config.toml
encoder_arch = "res2net"
model = "image captioner"
dataset = "dead-leaves pictures: piles of overlapping shapes"
train_examples = 36250
image_size = 64
crop_scale_min = 1
horizontal_flip = true
translate = 0.12
color_jitter = 0.2
tokenizer = "word"
vocab_size = 39
encoder_norm = "batchnorm"
encoder_activation = "relu"
encoder_depths = [5, 5, 5]
encoder_kernel_size = 3
encoder_stem = "single"
encoder_widths = [128, 192, 288]
fusion = "cross_attention"
decoder_width = 256
decoder_layers = 7
decoder_norm = "layernorm"
decoder_norm_position = "pre"
decoder_activation = "gelu"
decoder_mlp_ratio = 2
decoder_head_dim = 64
decoder_fused_qkv = true
decoder_bias = "all"
decoder_qk_norm = false
decoder_layer_scale_init = 0.1
decoder_parallel_block = false
decoder_inner_norm = false
decoder_positions = "sincos"
decoder_cross_attention_every = 2
decoder_tie_embeddings = false
init = "kaiming_normal"
residual_init = "none"
optimizer = "soap"
beta2 = 0.95
lr = 0.002
beta1 = 0.9
shampoo_beta = 0.95
eps = 1e-08
precondition_frequency = 16
max_precond_dim = 1024
one_sided = false
adamw_lr_other_params = 0.00078
l1_shrink = 0.003
steps = 3500
batch_size = 48
epochs = 4.6
lr_schedule = "cosine"
final_lr_fraction = 0
warmup_steps = 100
weight_decay = 0.4
adamw_weight_decay_other_params = 0.01
Rows from block 11 of the image encoder, named by matrix and row number. Each number is 500 + 50 x the weight over its row's rms, rounded and kept within 0 to 999. All counts start at 0. Numbers have three digits each. After the name is the row's rms in percent of the matrix's.
# mid00: scale 1 3x3 conv (encoder.blocks.11.mid.0.0.weight, 72x72x3x3), inputs 44-47, a 3x3 kernel for each
mid00.0 102:466523473521555544465459401483526501513532460446551519480430539393435408517434499464570533489426575504466444
mid00.1 100:538434459501494554486503486592488497509502429540555564492533424433545562478515556446461477523452465586563560
mid00.2 100:555507596509538501467497489453588539490529494536617443482461416600519496529437543500494483393516523572510478
mid00.3 103:566504574450468571526422579567519491537507485511489498514537526482454507475584415496427507512515571499459516
mid00.4 097:532437466512484499486521424512444513527446444462487536400516446463503443538516506591551510502543454508366474
mid00.5 097:496377550422496537483461464379498512584466477513501484507501485461598509482527516401389466554522476556503483
mid00.6 100:522470546532546565506486401504536482583565468532477488457527507447461427492499393547494482508462562501452474
mid00.7 102:463546539487504542475537604458511600438444555440475514492534426496538550555573447555505511470466490460448553
mid00.8 098:516517532486467497540530441475555515586436464498515505489541545522478575447520574578444451490559505494507462
mid00.9 100:441505510463476441544517486439491444562599553558590528405538491442568475446518561490544426492505537405475455
mid00.10 099:499489530477499534519518501501486531498555559515507505470516489476612501528482472486529450511475543620462504
mid00.11 100:552478446499576482532528445493529567410504536499419499470481506472480527535460483437467639406577503546467468
mid00.12 099:567519316499473531527514489548617466431463458497512590501459491430516528512588552535399458497561513451500493
mid00.13 101:433463503416560593479506538563513423430500457575430528461499516504431463489475503485454466468549427462539568
mid00.14 100:571440565565460478574552515501503481496489523469496468494607442455512425508628437494579685511389390513592491
mid00.15 100:527497532478514471520500520438433519544484523455515478518432568499498513519496532470526456616474448409402497
mid00.16 096:406419572462543577536552429535590483574517528567520500478454576494483510420394485484528463576340512542540506
mid00.17 102:433562319511559489572512553538474510547509528479590542500459453528524487497606487526487458403479500507475548
mid00.18 098:493562484545463468485514548458500461471543347517559463566446474564445460583607444498463573550590579433477504
mid00.19 103:424407561459544477556463443532464547450496445578483571549477491550526602482469508611545514466475392504547494
mid00.20 097:514547459489442485454423597501517476425447508523516496445578548480527417480497437574472466511514526588450527
mid00.21 101:479436504523524533475398440492461450503483511427511469566480514450508562486499527601517515492514545472492483
mid00.22 103:417433518428505494479498558599536508504507522483460554422469468461488549503489455549522474448485533386551536
mid00.23 103:549386444444479506495493620519548535507471422501525448469561567626421523504515526499467443423525451482532484
mid00.24 098:566555527588447468545579593645615388458548460512443462467475517543491487483492529492469478566491440492584452
mid00.25 106:612463463510474539513474490510511461483577470523502499454427464522538512521502380471539446546506461494468593
mid00.26 101:538513565548454484493557506567463436489567547479442411523466529477484548426490488560565433473571482522628498
mid00.27 096:500509422515528463412474559475450434515572503562500476511509449481565506508456533579529499480457460499422483
mid00.28 099:492471484416535550528500572417438441546451517524575500430480442448547501415551535560582536468484512445486481
mid00.29 101:464572503544507457554469567456465501508482487444529491578538622534491489591478573580532401476521512528405546
mid00.30 101:507460565580505426498418446535412510496500522558418446557484471506492532402453562509439445493485521549425472
mid00.31 101:488456555575582559472403514469421482495527531487526513481448441522508402577546342452419501495570527541468441
mid00.32 097:505482475600651505465518514471501560504449515526497588613547506484452512551565620514415499545499523546478460
mid00.33 099:443523428492465514507499508442512638393488495532465546525468519531505416515470461496579395486501559597507539
mid00.34 098:551546514531447459526515499480494547367488520511554569498513423527448492499426331504641577483537478376585547
mid00.35 101:475472442526512490565499487485453467502527481544476458432432472473439474471564573524507485513489403454507465
mid00.36 107:450489532443546510561491548606502496456554483599519501418501501490465480391405491552409501462537493506567483
mid00.37 101:509536573517461359508542539571483500464386484492474497490542492514453425563569522469506522530450425433474429
mid00.38 100:532598525506401427446481538483485602466495563443506545551514507629477575529412390523580515384546437468485487
mid00.39 106:533514445515459464546611462523517465441607574517513508455429510493413384466486529455411553481537456544463502
mid00.40 097:442458446514518454414498500519514549469515457398481480509473496522394480481526464528475484489466510438466476
mid00.41 102:434473594539484466511441431425544464440543551434489495448507504508499489426630449471487550417473560550430574
mid00.42 097:496491493545528477502431560475422479540473466533464457452559528589515428492514464510509579416502575529520504
mid00.43 103:413493435464517549529548579471470527472556660559597489480472554493430445352554489569406481562515493413539441
mid00.44 099:532609369537518491566491498605463515528536401530546562518514427458433431491557501456460518442491473493510482
mid00.45 102:511434491502512550557521447548521500443448514610457457487492515450516456506568467424489584554482538507508503
mid00.46 102:565527526490571413462484485542549490500527486453587542515493560548507413518519483444485478472462475526588560
mid00.47 093:479546466429572457487517513492519531479523498515511628529440572515501550582468545516559615511539499655460449
mid00.48 099:447509546534468448524495471442422499476454519497561470480420446478539497481483500508488548526429565440516541
mid00.49 099:459482463510507498434493533509487558489581532501513545459502407536505478470466485472407471465575572479583517
mid00.50 097:471492472477515492496535505478438516494524504503573503484525543583579475466453362462429531409476439558587487
mid00.51 100:514465489477498459423531431464526543490492537480535550483423486506481512517465524518497504530489550510470479
mid00.52 098:470529549561525459482544499501578464509399535504509564588475492470480449471562524503453447605468539468489415
mid00.53 100:479534552477528459459436442560501466578485515476538491521535425414418544460541496557486459426520484470489522
mid00.54 100:529541548380544405532360443534479517567493524522555509567448614455536600476526533504520479516519460479499498
mid00.55 099:507454562504576459502454522486560589530580561499474464459416446559426471529556569424519511496466492519534562
mid00.56 098:492549501420456516495471484512542540519528527539552542554477500525610472544500471462510470458488432426506504
mid00.57 100:519395466504509444499531537489588525492492548608537567488485471621461462470547547461422495516517487489466431
mid00.58 099:517476530522504601566508576611427601469534509543559499496479472586474534499484506506491519479459464532386512
mid00.59 096:485432512549613495528491424469475516464548531460511481484562614499516485467607517448434515510533482491570542
mid00.60 096:477568535570481429475472453499508460428536534568485545444545554496508471407542547597498466482516496466534435
mid00.61 101:539545556526543435475531503512538520498535518500405421568461513570486368487501516517507547516472644543491467
mid00.62 101:492492509551380495553486586449617435404464507463549500518554504509503503492498521517497427522497536462525517
mid00.63 098:517455478563621478418402474476500503479450493556506527471462462495553537452474534447451540487589482482441499
mid00.64 102:471496552505475596506405537452532511417550477484430513519534451485511554450482530437469470596558473464536517
mid00.65 100:464502397485368521425464535489450417546547462519493451444483545524401525464579475487481422553508471503565559
mid00.66 103:520512495513412500528498474498462485453563537501494452494502553429527509439475476464482476445452669570490439
mid00.67 102:555475471500497584479597563463564487516579477507506441507510581580556460514580491436461496475502581492510408
mid00.68 102:515403523497502545525444423435508535446506516565454604578492534526492431485561490567519525502483477524451500
mid00.69 099:508507452456506528503418395466559477496471584495353529500552596582493432401591439528499535466501590524384542
mid00.70 102:492548469532548405476459459562467478556430502456502508594526514526524485536519455483517542541439516491457578
mid00.71 100:552489516496518440525555486399523436453546423525487492401488533591499557548514533512463533471500547543478558